{"input": "waveform_16khz", "encoder_arch": "tdnn", "encoder_norm": "groupnorm", "tokenizer": "word", "vocab_size": 104, "fusion_encoder_width": 320, "fusion_encoder_norm_position": "pre", "fusion_encoder_head_dim": 16, "fusion_encoder_bias": "all", "muon_scale": "original", "nesterov": true, "batch_size": 64, "warmup_steps": 2260}
Rows from block 3 of the audio encoder of a small audio-text matching model, named by matrix and row number. Each number is 500 + 40 x the weight over its row's rms, rounded and kept within 0 to 999. All counts start at 0. Numbers have three digits each.
After each channel's rows are labels from the 100 clips, of 14976, where the channel reaches its highest value: "top examples" is what is common among them. Only what is clearly more common there than usual is listed. The data: single notes of 20 synthesised instruments. In brackets: how many of the 100.
# conv: pointwise conv (encoder.blocks.3.conv.weight, 320x320x1), inputs 0-319

conv.47:570418472491507551526551425563493476462552434528496425473561549453502494490481542518469424526466551453453415505593472486525525499536496521509514441472522465491476496396517496505518518495546537439504419592538459458467512428509605449514507523549482475498435523568534517538486494473574492471452498546568493589484525542486462505472490441530493518482538487476560536501545541406586545523527553467552577550525528448530563495567485465499504488553540447521468566405490435548490469516464527498541513440487503490390504526514486495472494475496485513508471537485582439528441521491451515474511527485490497509447478484562509490485442472574505501431511527497469458502502607515569491555485415474479459496465490541515514523452517548438494493478496568461430482456491504490537476453416449556501501462464489532488498563485515463494525434479548505468532534510506505520561492477514540501438505503483475508465478531476551538512576464456443497531521503504469563478515495521501446483417
top examples: D (85); short note (84); octave 4 (74); note: D4 (74)

conv.258:439574486560471519467438472413533486466558575424481538492441535515495545496488464447520580457499556532534503497551459504475485533541510484524485517513509488468495435481554569502451435547483411530577532538476519429599565497394484482564489520494501511482498566460544536550478459453561479518448557490503442501500480555560499538513472527519465533498543477546473515535531565482442499458522478472582482486517500491435486472509495483462447479513444422508524498562526481486479434490576534472521507559531445435468487471531461523455508485503560424524491531493463573511535397415543439555425530509496514518480533493577529483487459499456520448516486463391534583511491492531497498456498569444504537519448455448436515441612486542487533485487485556488494498465583470508528448540510478526506559551538506514464442552479509551476503486453489461442524513475487495414498486482512480504479488515496501469496546498446491528495495477457565518436587440547507524489489516517516521464470
top examples: C (78); short note (77); octave 2 (49); note: C2 (47)

conv.16:540534510471464500523521511591486497464442456497537427455495430501499521541515508527501484515481504520538569448522471566502430434463554520523510471489437414495529474499483509483468518545479501476526527491507487496474510494497490560495548561606484524479468533513464497504503488432469472587434548522493396515474452446460497511507443434476531521542506448462400501493480584508474540571495429419422537486520500567414547514517508469502452633482543476470434463582498535554461456534464519462523544459452462561475441492438485486525520493452469530515549491555550562606485479522470455466481481446410445499491511489517495484463491465536461439506535551515486489488529532495465504507515507493467496533539490510538466539496474527462509533558573475444521598478490484481520479533484568587532491486495497475536542393474549476517474512550424562494549463547509469499445487572481494490470513474476503536492539504509484559484479537583489575443564442450459506482443522517464523523475
top examples: D# (90); short note (87); octave 3 (57); note: D#3 (57)

conv.283:534503457514536521546427471488512527486465554508446527494498465474506476478461470501424482469437475517492528537496560503534570499509488518486543483470521475494448460512492501416592434523431490414562550488497459450611503500461468492512460501535542546437470473520508435453521509521485518509507492471557523445459449443564554530538476570428481488503517458486448514557494552538470451503574513476516520489517503501557498427478505544511519468526394502521477473537498446406495439518490500547484538548486519502484502485546497525524513492495502553475429447530558524520485487496514464477453505475554552502518448567485544501460435513541485468506474553509523506491488607505472475504474514470433620563455505529438536527495499484490401453513497480428454551480611526545532477468527517455518522450483494462458461526600530497494495462528543596479536492538529543537505426469519504545494437499479509544459557519514541461553525554472501542559433521521500529476554434393546460464398
top examples: C# (92); octave 3 (65); note: C#3 (65); note: C#2 (25)

conv.41:431520568464550447592558491556487447451472482504516558489459516457553443502451473486501539439489525439469493556406508501529583490536506556483493531455529515588548456519508490505508506586526455519412430511517594538512470450477504477479451467500471531511527478605493466506427460496503599489507456477375525478480468507535466520520490484528525500484500476523402516483435522429466489486482445562508494509477449536481568511534425530498495446510423481576539519518523505470539469463465481499494482498430485548516485522495414502468503437557520480515411520534499573495472484498547539540510569488514510475501478513474408451449548522458471483484472549508436499510551501465504529485503505473579528575522457485460580485547510550475464538540441581532538516479463439516486516513512530560508451487516452492462482510503495476452478510466498597455514539558457486515490504551585484550504519473450469521493507499514467530461472469489481422538484537527484566418475541444440511475568
top examples: E (100); short note (66); note: E5 (51); octave 6 (49)

conv.302:505542492484457503499509474523495495554475467447573483506511523558487488453522535476541482543460498533463539476432530484498493505490483520499447536489500487465400584477543533483469520453466517533499507584546508531482539448491474539546536475481525538449536560425521558499529449494467521400494471500429540573685469571482488471440503432519484513520499533499528547520470498504538494470545473529546477564487463497680440514464497442485472511534485423574443533524500522578479519483503511572528500430499536449505497490488488471495459480508478533475532525513516468487426493493454509456450453562473524491532512449584542584511518536440533466496517432520443486472599486510494511474483483487513500537465506584447450460549517502475516530448496485435479509495456414498566478520422524479447498415526432470472501454451476516521508499515529554527491540489534480501478499450463510495580455466477513525558486483497430517413511575513519514504492507525498450515529562463450538557471
top examples: F (100); short note (83); octave 3 (58); note: F3 (58)

conv.279:443491519481491452503506451477553521550484475487497537568521479489516529485516458488522567525468529422555494475526506550511511540491556492489442528500512475470537464562516538515512477484504493508488472501494440509421580456465526463554512575468596512460451549446543479569502457546446465524486550473554568537448477510467498547423506475556472508486528570493436467497493506448457556608472580517566533492545495471559468557455469505514480511471519413505477461537532434498468497412361471430438495493532511516552474510446510495487501507523594516456494504463520485457532549451419513519459499485428510541459530409531548514556537471493463523440555471518487538524548488468503517500502456488578521511409549465487533566514510580481475561490466487493510517508506497440558473538600530486511512514517578434499569461497535524537450457445502538498394510488524528453520514542513456440475471494508483553494483522497514461427558517468485499500555536560525463516480491474580549439520
top examples: C# (99); short note (75); octave 5 (63); note: C#5 (63)

conv.214:481450500467579507494496477483569539505510470496498501494506426472449488453518467467494454443493462525478407527552489532449453524466504549514501541473475505524505481485521504518478545553515636538537550406483456521583438509541497472462443496491527501534480498535536526488492526449539527467523542511540558546555496444547545524481521571531520494479505513531532566452465519509505464558469459496464438533522493499493527532398469482455460423483502480487554527511545492471562432504464494542520471501535489526508453513568556574413449541514423536474558565483501459480458445490533546494512500436521470514522511462508515515548426524554441452505453450428463505484431474562500506444451477458514490572507497467530472443556483524462535495449470462537436469506535475461507425398421489489462483455515500485512557456528620461499493468608537505512476508461498534494481505431535536494500536446539518505451482537533508439469518489459604491506450476491430634480541492483498489458479
top examples: C# (80); octave 2 (54); note: C#3 (41); note: C#2 (39)

conv.274:458571463538468522541559536524488531474509479621414528489486522549507472485530497445483548606502493458502482466496432509527521472468476464485486548470536535509503520517429517475471541515524526457538416467498465509517555486519575549591471544398536443460505499420541471445563525466501455489504458471519486496474493483522489539445499452539490422472514581481504493510517468490553501540505477455516527474516425508499597456464480486473556500446450484528553441488541425507525480480454489537431508468485454431442563488508477558526451478507468469526494443495553564475494519524432528516558503522570438511451502455460468513512534493561561570579539493488432482549453546518467414495493473484479488447520440604504530418534531521502460521444535578516527492518547410524482509472473482532421520476499568467535535494434439523479495535491493518520469530574516551519498542514508515440447476465526454555445593484506512490508575453505476534479564526436493506472505475490492432485524
top examples: G (99); short note (65); octave 5 (55); note: G5 (54)

conv.319:421420521487444546527460482486497489543559529453438495503465507507471542473469509556511478500494498454522521526541529498479541508605494444524480556590466481546535551554486469493484482464545507542461511491461471555431499506517485413515478540503506561533463488513561493502476522499494574490511529538508537500513516505460528572538498461434542489468476468510574491527493515513439478436529477587468520516498509521574478447512483501509656480496472511495494476478436514501510386501428554532457531482470461559464488517555455426565550506508434550462517548488504438469543501493506477458529482487447515487501505524482503460527484518605410440493442466450529478484356499529513561463432552505454418527522479453486513467527533502430447448477562552497520484525476508488528573474461472522455526487520571506467484567464499548455466498490520496534560445483500442464514485476507451455489509483512508487502535455507459489420468495577504528591567601527548504534473486500438515576508
top examples: D# (76); octave 5 (59); note: D#5 (52); octave 6 (40)

conv.147:462542472447555514511534541560508517411474500519497502459455480518597514537528573508592488495495520513577426500464486620508562490560516495438533511493503480461474544492514489602495544478487576486474519451479499521528494489543550429445507463420500521554419507477553496552489472509411492467443498551522521549527441495544508544454421439480434512573408526453528499529464440555476478451471520516467628485466507405470509552512527488533487458488522453485521486517448455468520488483521580523545520515496441436539476444453473431500471496551496504445436478556466489447493562479548485523507511445558560612562561445517453509560494464502469526474466456504522470505488478528442517541446495479527467495521513510516493534456497506470485501498485466510554511450452455575544500453496535492415547497468519512535461478508511451509454484492535496481512499460540460476465508498490457526520494483436463535493471525450533468453477521507496508532477518505588468451521475556492454576609
top examples: E (82); short note (78); note: E3 (47); octave 2 (40)

conv.195:486524522547514451486549524484561484532494482476430504506495479502430511508490509484504495534516458474482513463444432515473487545497585497401453479507511504431479522455430576532530506491441452480598533478470492457533507530470490515490505507499513526518460504504467535475514494430450495524492522472594514445432484518512506485566462507551480540468450523476489540520553539483457478489433466468450583428495503526456542496482444491517423521467484574539510442447539482613517538486479535480473534469491559520480467493487510572520513521462411478441497469481461477482460507506533509539571613446522544491488498498452509510556503522543448546528517503502448545536527526477526448449524439469445454555607552467498502556484446487476535609557482500536511425416585548530546443493546573407487498504503434445425494485427507542475555510503464443471527545558513538535495498549468485510521448430553498404487568499499521538499504554520530491524479503550577525485477440506523528509567
top examples: G (87); short note (68); octave 5 (64); note: G5 (55)

conv.254:513597498541490554549474482519514492458489542553525524489526450555527539516408501597492496455469486499451508564459461536475457484474490433540544511473448531433465501446459441537479453516511552535449581439486458494504564527522505532475431548445485470478532561525531450499529542444494503536483519539501509534571570545488464495485479520542523423502489536447535477429518512583575561465487415489529483502533556464473518501466534519524526556508548515564457558494467461455462438514527491494494531482553489509574428487461453522469500587518516374441506572519511463468467483560455483524470501568485514484452553515446517583515467480579452433440505539492461476537522459498365531475508508462522499445459497516566448456518537470506517480478536493463426486544496525496549492566563538520441532455491470463499472500458576492457487501539528443528461494525462523586512553487549513520505478479490515472534511512516551462518462531581461531461486504548446489552528533490435497437500
top examples: F (100); short note (62); octave 5 (58); note: F5 (58)

conv.236:553441480464518517479456465462511511493535488440449492476451588539490422553487486587493519450481440462524549537474494485552474520510465507483560452520496502514491530512491530529457511521466497500486511399503481469467486536454575520455487478489434489564499473478611469494531469526505473614472514451511462446609471523530539498505478525460541429445451490480529485530503481502506459483464471480462438459551519492536440504518531446436543446439436532495444464482517407438499439490468499480487487539505487531541500503546491451510507553482520515493511548584526518444473493559443539402423433500494489483505477494503537495487577568431576561465485528558458396534451483469519515562505501564501511574443521539500431473456436498544468479477594504488513537537502512513559556553545544599444456466499530565472490479480546515469492593580459482484548464491498527430533474556575507434456512523542533547435511496475482496512527541514531492529479464467506500503501502516550521481510
top examples: F (91); short note (75); octave 3 (70); note: F3 (67)

conv.297:540485550522470483519491494508518479500523529511528504489462515503474413483529467457507522560504414500472537509563572451495463585478416538508487495542505478533499530499531511528545429578501487502523407519493446504397568471467475480489411499512480489450532465521520491547512511526464466470519509492498539519516542479488394481505502579527561465541486609530512566507617464565564483495410543489486578423493544520471499572483497584489546530522512494508532496436449502525512530443510474504536457477462509573493486489508473546425513533569555497513462481534512462455477487446443530537511557516527509488424514511431495596553491442555474510572448433481499476519458453465506428503424506464488528489525505542472580510493508524588478485466418552556441516469466463514488462492453546506524493541468510511490440518460473490464453539477521551510461397488483490502492546500461513502504487481519512531519401534482477611426471499536568463510543541471521506495488494448469433483472
top examples: C# (86); octave 6 (47); note: C#5 (44); note: C#6 (33)

conv.69:526536425456464523521550489506614492550553482470566520479517441568462485470502482492503534536515469523477426516431463518484477489466519644496445472505433516529473454589451502529491469449535521500430540462463537528500443566506504494552506523503547470499458396486527517461503524512492501545516495553486577526519440476551573517530526472551493498576498446477518507496524565529466513492487531496532516469480436546470508468531442448525513448558458455518500442476436470464583454484466490554466430572521463481490463524491477471475558458477496484540475478546505452531463502541539476493464493419473532467507542382514516515431506487562511467469433534447488504520462473513529438459496612458495443540502495506469458547476461487459562515531485445476496512592545539497571445398510465524540489499437497448510475526443521495502524536512529526523472467489449496506458463500486577502487524485518449513503550477504443504516571574505611508489484515466570499477542445519465588550498
top examples: C# (99); short note (74); octave 3 (65); note: C#3 (65)

conv.95:484502480506519510510503539522477452459500487532522510499514482435519457493476549459556458556440516469518464516446554476478477599487561525501502466475475538506497524532504511509499453478551517489490575474500526549502496455463516466550491537640487466503575421504533538498475543559481521464488450501561511539524549488527482457506583491499506480445442486474467542480485479575505420490511468541569613498441451505500496514489458489533494506493489549362473474539489418547489501498533482574469542550466554459506458564494514446522517473435520495433533476524520457554496484464470526555436515432507494541519536540549473526480539497451521443545504537503471483506515453472468481432543514436477472489545481499507452529549509544556492424499466452528371496584419493429484502519483532522470480535535552459424517521484579417495503488492550433582527551533481462505439473475532514486533533484431508468549513518471448454582512517528495540547510495556613520570557519566525514512494
top examples: B (42); octave 6 (41); marimba-like (36)

conv.252:502563547495527550589429524529454504510454526495523497457489493532396471573491443598534458518528476579538476508492450509537467468504548522547502442552518470474482515459472460579490445555475546440543451547446524542515484522505541535490531426545475493475431531491530413449468462510552481480462574487529516443564435493504431571507438507464569509499494441527485562506496514488563496503490512418478402456521472493487501468482510484552539481454471542483556463527495502495503415516447443533496463528458500482527474551455473462429506438421537566535486426497545484454489452491522502492527481492436491483556552530470538493489487533498510493487521544564450501570538517542520437548511461529472491553526480472534477450507550506517447525451550461510457521507534433543464555487527427546487484492484562522492487563495471515529477529528540535495556499457535474434561494460529534448532488444517484457561514475514467524458498524537505522634524429431541444500498505389522539530454
top examples: short note (82); F (59); octave 3 (56); note: F3 (35)

conv.300:467531521459532515476529468494502477554491558406542511476569507481473468446472569525468491459458480446437453494455505478523549527481492525605487474528522514494515587458491452532517475468558523524472509487485486510452508487489482506532551493498516465410545607467558506495465489391504545546458571472447524496484460538507475484560482488505458518436457547496462554555501493482515485503487550490570432544540563514546489537548428521499467465536510458552503580484565475499537503604378495477514571565493532507463539457473509468494528492516431462507501509496501459452467524535480551468525457524508467567447465548527470559519465486424445491479501543475444448462448563533500554559538476485513432536556466443530555456572503475488601541441545471550526458497489547540523483582484532523490456551554530512511472552552510514456497425459520528574442455497506545495488491491510510548482546536535496467464423475454399488485412482478459486504509447485471515483519469527478463439480
top examples: F (100); short note (76); octave 4 (74); note: F4 (74)

conv.88:522476488454534455519507497579552460464438449526475562570438487461452461521473491594479486459462418462571508542483539574437470567545494452504503471456513510525514520544488511478540482487508456524496575578541468510507474522540498495475420544445515530490447505481479489511519478492507498555450494486542524417526538579460534469553535593518460582497489510482502509492449499519515519384542442465493490471533506564507510456566495501503471502443501529525539491507480429458458499441517529504460521562460522486517456457536547516528503512449515486535575512567499465569525544541462519545540484435504532479435481455488459497474518578590439508455435436476467458445473463460511551543441512541529506474564536507506565514485529597437527485494476517507472489502489522585429467558533601488487483509538466488557564521552492417430548522465532518533468539481478480502466510471450441527522500459526511486509484525529590499479493568489481502487468510440479553503462477450551577556410
top examples: E (73); octave 6 (60); note: E6 (53); marimba-like (31)

conv.134:489540462448498518456546450458544505429587446475574539526519448473482529547518508531469529452461486488521436523406525516539512454554512445537495459488434509459516479480511531473482536579560471456473469403591520457499572494478540552470490570499560575506498492545550523538522481575506465419505489549477499426461527466514573498560510517483484519453512468486469596550498428522498439456502518489498525496483490489476499499425501481552519589517430523534497433478509416482438568486539525504522477435494468496524444528544509546492500540515551546486531521490505574486547522507514543462499486562484483520487545507524495504468494393442532525467476562415498491441443573457459509542528517472525448574492496447506454497482462580504513501520394565446465481500495555453509503473506554507516463499443498510478463476494531453428497435479485512524517470440542519459487480494504471474425478526477562446459440548496459521525465454384489485553535442564494509460481516577487502488464
top examples: D# (100); octave 4 (86); note: D#4 (86); short note (76)

conv.54:505430536535517484527554486504481521496428477502525546480552403536506484557465479528609468506507512461553517561520468498455444551581495435464491492547492464506527503586486443552548523429491519429490444472486518496454514457543454447497523474497490491428448492473523514424370524464499551456556450511506463520514532515550534533424559552501475536468505519438511560483506543560464511468439437522486412491622507469505483534546466533440445544500453563486510480513482475465560489507428457557486478533533489571533572514439450534509497536458547523502546532562493461522466514488456509451459440501487524554484466548508454484523524455562447533411484486524461502502515451503414527492595454451491511530554485480533461514524526511550483438461495487516475570575468490507494493461484495501526440515505512447439485520398538482482428478507553497535477575474410531541469527561471505484491530491510506484465502559500505482463471445552494512534569465503520500470561469536553479485523
top examples: D# (52); marimba-like (38); note: D#5 (32)

conv.52:485491454498516420553518463510503528482505483562497493521537461522570565528466567489531502429532489498519572491522451497515616448558455406479461460471520539511512498538545431488528509477476493547531486471439502519507395440565471457531548425435542465544558514525502518450513507501524464466484476482478507524487548442490519465490481553433538589477500478492493510505450553498459464514496518548488521482551493548494458508497545461531418409509505495526496504517485489417433518491521487595506488504535472495475590552479584470499529381611515497453479434517459514468428488502455563503489497556470497447508486457482460488592515434553486462486517590521476542459489452529501526474532500534487494545485542527576479515539446443482506428475513491548442521530547524517538442476519529461464475493495388452475455526465548509449516483470544520501585457543435488463512504510431494518470439544489536483469502585478488478530524525585517521495520468390498545507498514472499500503549
top examples: short note (74); F (60); B (33); note: B2 (27)

conv.78:477555475503495506488465518499522510505532522520453488470495497431490495485498444438532473550449437442475566483421499508470524479523529490608479478472436459494475479509530467579525506523489486481446479520513478511412476462505478503519479471483533562481508497472448525494492441496611439417489463473539471525537504447420553485535517471522446530465497502534454465566533484548468449504476518558585538524500475481460451507511541455464493531510497393469502502445482520548490505478504458493547520502470563460602515488459459487460567496598473610476482520476490449477453440501444531517519510534510485535509394498589525478527514572473543495510437477488497557466535476609480519467507493481497447493505533524496499488410601496519472470535508508543528484564560530531485497461491512556401461472573507519512442532482476491439542527502531467475517521515539472559444577483550512527516547489459481491552585595524547442540510483495508472569532468464450470503436506478445459400561
top examples: D# (87); short note (74); note: D#5 (31)

conv.229:478463491395470486498486487467506481485519512513525535515585452487482433529522541496441470514545497444562503546478492405454504527494512504544570524428496454496434516563525466539514503488483447520458512531513518521541520559492508473419458451433489478579494486570485505506454493552441542435484470501505508550461485485554473460552596492577437526493448465529514449608475490423442475514463535519537435508500506483515506501508519408573545451498508542483472515489480495513447451573507415484510513560527474504489508568485487457522513539495507512476521512453516514516443527544421484508438445538513550401560539486465444501506524457487515518531427461456563529474492536500512500536522546480418543507501535480525480608493512405517583508527505588556475516536445474476473479483471505532471515466481508528506472496448377533456490451498498459456479480471486460562522564478548506547475435469560444563536526447534510514572503486485538497517535458506533487526448596447564521529470
top examples: D (100); octave 4 (77); note: D4 (77); short note (76)

conv.186:541529525555553514507516473459511450551556516378494535444477448576486549515576471460501462477473534518479483515463446519498509553548449632540583495507480500509494455510459465469477420483534509477537519539482414518542506472517506503480490497499553462527423496503538475445492503480549533461477456456511501562427514453525516498507459473471462515517405380532502421539466561472442598567466461482568506471427494539497445526450497479537482429490490503445479510522542448451514473470461463498461565579513504477488550516500522500465472502521532483466482562508492493488463437530441519467488520520495554507460508555515470530487509470544424430467491448444522513568468464535530476506485497514437432491532484513466485538550487472550511509507429440487510564554558508453579481510521536411471485448503560512512481563491523536449483544512517538407534515526518459536477533481499576548423461526435469560467557482542495454563560490486504485426518501510432511542439547503523496512460
top examples: C# (89); short note (80); note: C#2 (34); note: C#3 (33)

conv.15:490491417424515521501481481423514527440589478492511507525541491523525489450538572451470529445589457508504493487504566534520506504553582420547579509477473564506538530450452493544460474493525495581547503506474443526510459474564470473489410483473453424506570496552547449426487495521524544490511565494429470542433551650528542559576470539552477535455482440513490542507522531562471464566438487437465511509416511470514498549471529476556522447486524404556554439463477491525470543547511522447496570451587513506601536482502419539472527487472424496530489482438556451461537491514433534453547546508489567512533512479517460504500510431507510568487499528499545508536490469499543502511491454562509561478522479523448492457544490504522513497540492502511481451510483476464502553579435537486481504495496515424521482434455502502466465470469503458496528528547512499477497477502522509428515519543463464531478479442464496498439509478553494469492502497560496493473511563507494459473433
top examples: F (92); short note (75); octave 4 (68); note: F4 (64)

conv.51:516516490480580461528453491503514468480566525525469507482497473470527454423532506542518518505599498524465440465499435466461447519499537504560460475516482476504475510511616505493520507496514540483443459525437506479431484476457467515502456452531505526530508541426522420515469465449533506458507553493461510475604487538487494517490527495504462578519496515421451496483471557526534493596395550456443515550567463470511494514482415522482458559508624474517463529430480494494433505494523503564543504522514501509476464515517526508506486506589531588488516502515500533499608557449358464471468518480433449514483463495542487501485529496479481434480484502525551524486516492539466480551587500488517477545435459482498520465561520535518468464543462578520457524522493458436474581449468489407551471451557471503532469505469512522510507526482572465449495497497565536469527566480559533475462455549526536481565506492461455518530501524514525488517509591537501439503534558425492492591536
top examples: short note (86); octave 2 (56); F# (53); note: F#2 (33)

conv.114:501517431511552479508493435491501469516513483467518449555473548575484429517525448501522539463403531506491458464433430574493496505510476548534540429465444483479444544459535502476558530410549457476551564529454454471485462518566492503458526521399459544516435507698494572500551506509444444502443571506482483474506515557513492464499456524524545537499443521409482487519480451465516522499541494525514536555532509516506496493626504503523520493464549538508484511460489473469478510484477522525546492482498451505482492446446504470415542461563516529541449504497479542578532558568493547531539419487487484434528497558488478482499499465495573558437511533518501540483509597493476479561519459438505531473508493493503497492432571564532569513539470490541532461537519491490532488527473457522509548566488456447460521459549411512485534560438453482494475535526459530453509497506487498505500450523485494488488487484435469459586469481449496507549434502509449507470544563495486538462485
top examples: C (84); short note (83); octave 2 (46); note: C2 (41)

conv.180:520492486456496467490468460549481519439499513467426486531456461571520474416501510461472483468513527519447502492501505475528506514577518516503454545466511497529526502502453521545464547498529478530443433495522506543395455511481497520567479552578452530556548473514491538469489478542496487551482603444544472480512471514520554489518556530544559455512542518540524623521443530472517461484444509388548574396492511469452489525480438532470478496543480504539543492455557540477480444515459482529526480535497549455515502492530511566504439540502531503503527483505431575600488505575538519435522462474478491484408573514482518517544486529561459415567484561486441566532487478514532477537542539464503481523565549514478519480517439408547437431565492505593514431443570434502464468531482463454461471466457517443453558517491496564513575468499499435482457507483468517463505473516499518537439510482539508493454539491463515519525545496503519442548530537559521503503484449498440483438559
top examples: G (50); C (44); note: G4 (29); note: C4 (27)

conv.163:494472521503465499532491518520543486519524530513524413447535527499506518462520499423473547507435480470506493505497500498508522461463400580480441489524494468489462514440467483560459407516478551565498518485534476459469535475518486518512432506499619480510439475524533536561462446505502514559502484489522520472475540465541584453403479539498486469503534536461481569579469492437574471549501502579515582494513530464518515537457555515500603515501473525498502501496501468422530524487491460549517500440474508518448529487493508505517410506512438571518495431531509551465492548498477515513494495469507451534565521465477524544453517467395503486395533473478581419488439468469516544514530455432507492561460502581483574494533437460502488426483507548507480474476453535500582420567522514522442487419503457510448512474457573546517519540477466529407551521501555511522466481474553499472452522500516530506521464482531460531503547500482572451455488490388461518544418516444462493513465
top examples: C# (97); octave 5 (76); note: C#5 (76); short note (73)

conv.293:482549503496573572457544505509475488452538514506501513509533449476555432456563484546494516501523562520499503482517502469483472502601403529518467524478578463520482507488477505501456532499506501474444477494514571557489544477424485535540427421502494503551493499543488530557486483550493584481520511501411525452486553483470496486466474464559479541499523514573504488415479498473455521558470571460484562496477504413473568514426553489498485502531473490516480538474473465514517399501524482455451463503548534476464407543495473568529574463539485461443503487509475504475385471480537488523480505451446490432424483452426509520506404532582526459487476569525502536529517544431514474472495516453506564516505515552481520484438479531577537516533524484504534580456470512461467589490521530574552519484520523452520473511439461496602511552534484522463493513502446462480453516516590537482550510554515465460500528506509512487498450571452511462584565457453518479577459468516520470430528
top examples: E (74); short note (69); octave 6 (44); note: E6 (40)

conv.271:559520468436462508472505517489501409455435548470534529459464445450524515557524523504525489445495538470458492477466501468492452552483484566465555552485534485511506510569465491460451477458529557509479479508431542493480424471512525477453502550472474458526508484545524514547513577442447633488546412486497533416491589471459472468475475565486560444525508486499568486547429533525487526464507498531510510529511547454462540461504487574477513518516463577464542531495496495517521480478452507470508504486493525541496470566510506443529408545463526423594485521468496447432475483496547509495509522501552528476462461473476522487539487515489486512479495465503528511466512469500474486488542572466485416494487514469507553541575603448495529516469561510499527485483451530540438527536500482453497515557537424545430501476586507534576411476463553530555513474511488558481542463531469529454541617526494482465526523444550565464535476397417584517477510518480544464432470548506457505513437
top examples: B (38); G# (33); note: B5 (31); note: G#4 (26)

conv.198:472499518465439489460480482453494545458513455491477496586478543541490471459504444509462463535483524481525472491444512479523490535478534500533470527516529421523576473572451511479482543517471537474474489538536533462500462474517457521502558482480504552464527469510565487487491589499553509539468514497504524482518530478510502530487477554546423517585520391496487556521579444504563524516464506542500453486531516542569458470519526551467460436565588486527469478512439489480513484495457501494540493404488515498516503490500445543537491437531472475557572537472459492516563492501451520478492468500533497540510464421437513493533513517468523505482596530497514543502485555562534469531493502500553466475443458535502514447561447509563507454399557446465528466540556531406530378510473411429580481565500529474554478532484532571476553467450501517524432480530513494543534473495578461485530510505522498484493529510500460622442449484520564558495406475519470542569440406462511442486529
top examples: short note (79); A (46); marimba-like (27); note: A3 (25)

conv.31:482464430498492517488460437471469518543513506483517501524517490505452488518424495495570445520467506491552491488561488533519448478477508474523530503578539404624461466503521463526529421472455514536489490521553480468447482529507491479471421484484513509560467478440448536486474472504505535509469438545472506472453571542549493471538492460509540507515559503473428474515535513513439470504611440517494474506537472485483503540543544517464538511540565540611569447538567556430504570511533503444500502481496573484444475438486456482459504574476437486486520542544486530510498545603474556536476526450513477508478501532466531443491455546507450520424540488483447509468521523443496523507458490494516528491551541528507424554463513440513537510571467483476513542513438469486522543442531474496425544500417468532495575543435517582505466425545492487535473445560452479502471435404472478513431514525518495507522527471420553534544471532494489410416518558504501523488474444482528441548446
top examples: C (91); short note (69); octave 2 (45); note: C2 (45)

conv.29:437452454522514495484485497522580466528468443458484463528508468465530510499482489584437479512548661527529518485519488492492488509541498532546460543504499490480539460517467546520421519639527571461434558495507476397424473549574503496497502495527488485583502496457474497556486536570460464481524500484474468534477442489513539427504542528541511489555519464554513500517451536520476492545486417589515448516492510519454475430487493505522485523474489474508519417498516504509515493513495480439506505467516498464515508520510477445441486536474488493465483465490476567485568515494543474501461495503563521500526563508501535554550492553489569495443488485501483451481452466429503531584445506570501430486532571554645523530480471459497527536447491514468545472494461521429496453490539562488484506494471460465483516476499504420455531539486475489564462523508586455535522508495497539482439555532549584494475392455427521503495566466507545473493471526461530478497464544382554538466497
top examples: D# (52); D (46); note: D#4 (41)

conv.315:483489437487465502495535530505492489452404537519505452532424485474516456548492474462515487598523435453531525555524506457593550508550474494512517517509476493454526460544575467436434445493470510518474522495548516502547509499458489495449456545505438415491481535509475492487530511458474518474489500522530504446553575471463513523471467526458559501529478496568503460551498498500553461493458593567521525410509497475412518456501488489475507566522507540603500490491486503486523515488524504541493476561454490617513467477455528607504501405500467491521573482453512488427494485555509504489494507502502469555508527544558518510441502437478541467537468459484483515583590454513497511560579482497493549392562425468450464495482534528523463540589499533481504526482509486550532474484539559476419538441481461522516479545500485559525585472495467503464521523533471496507483519561469502533512602500552445488426476562429548466440498411491471491530449475468529480449538427455515472515532
top examples: D# (61); octave 5 (60); note: D#5 (31); note: D#6 (28)

conv.137:568518510559480502484489503521545506555458466529495549487527478561461493478462472539533535464515420509430489544481485415543479428514524465483437491521524520477457437487532439507451483477553472522498478502505547465412446441440538478457489456472550525511472477496446495434561529418467501518571447551489486484493503517430470496507538524539408458495504424494549546494426515473493500516443462490497495482495462491504502423494500448448541518494490507459461484525502503498562585531480491508518537527489482566552497490467599511462473529552607508496527467497488523546490484552469446441485538479443518498505454442441489533544479480446518441462593525524495468457545484484557467489486511404504589532482523470463519496495591516497506428584519503489493490470461421433521531574482506541520519511485444446538522484497500493467500511519566460450476488523545516530495534495563592519636456605489528472528515546565512456467497435424463510536482568488544474551529526508556583492528
top examples: E (97); octave 5 (54); note: E5 (54); octave 6 (43)

conv.277:518501476474547478470514476455593529492458507498519496506514498530528452528494491495475425501458525481567473434502415465493544519510458502568523511470471540475514534493478533535509473557514555548425503516521506430465505504466502430497478565497597507451472584517563425527491555447564517535485534505533560446507521530506427491487430481553466609515522490448608402535484486507535490411502515548558441548526490472485467497433512526498506561477428415566556479530509438493490489522494485522534499515571527468409507443463509483516519524551456495566550545464532522494470461495529460466513475512414466476568564473522460591493486558479489516474449451423494491561512498451510523506505571466554496535479534552479505526523506401403513523473466532483480424530486495479498501520511470470461442520519452538484549442492448471421538523500515519534448574534561504496452473573503515483494563529439474507453471502455527499447556474475474528488409503466455502538505535505492518531426
top examples: B (44); F (43); note: B2 (39); note: F4 (31)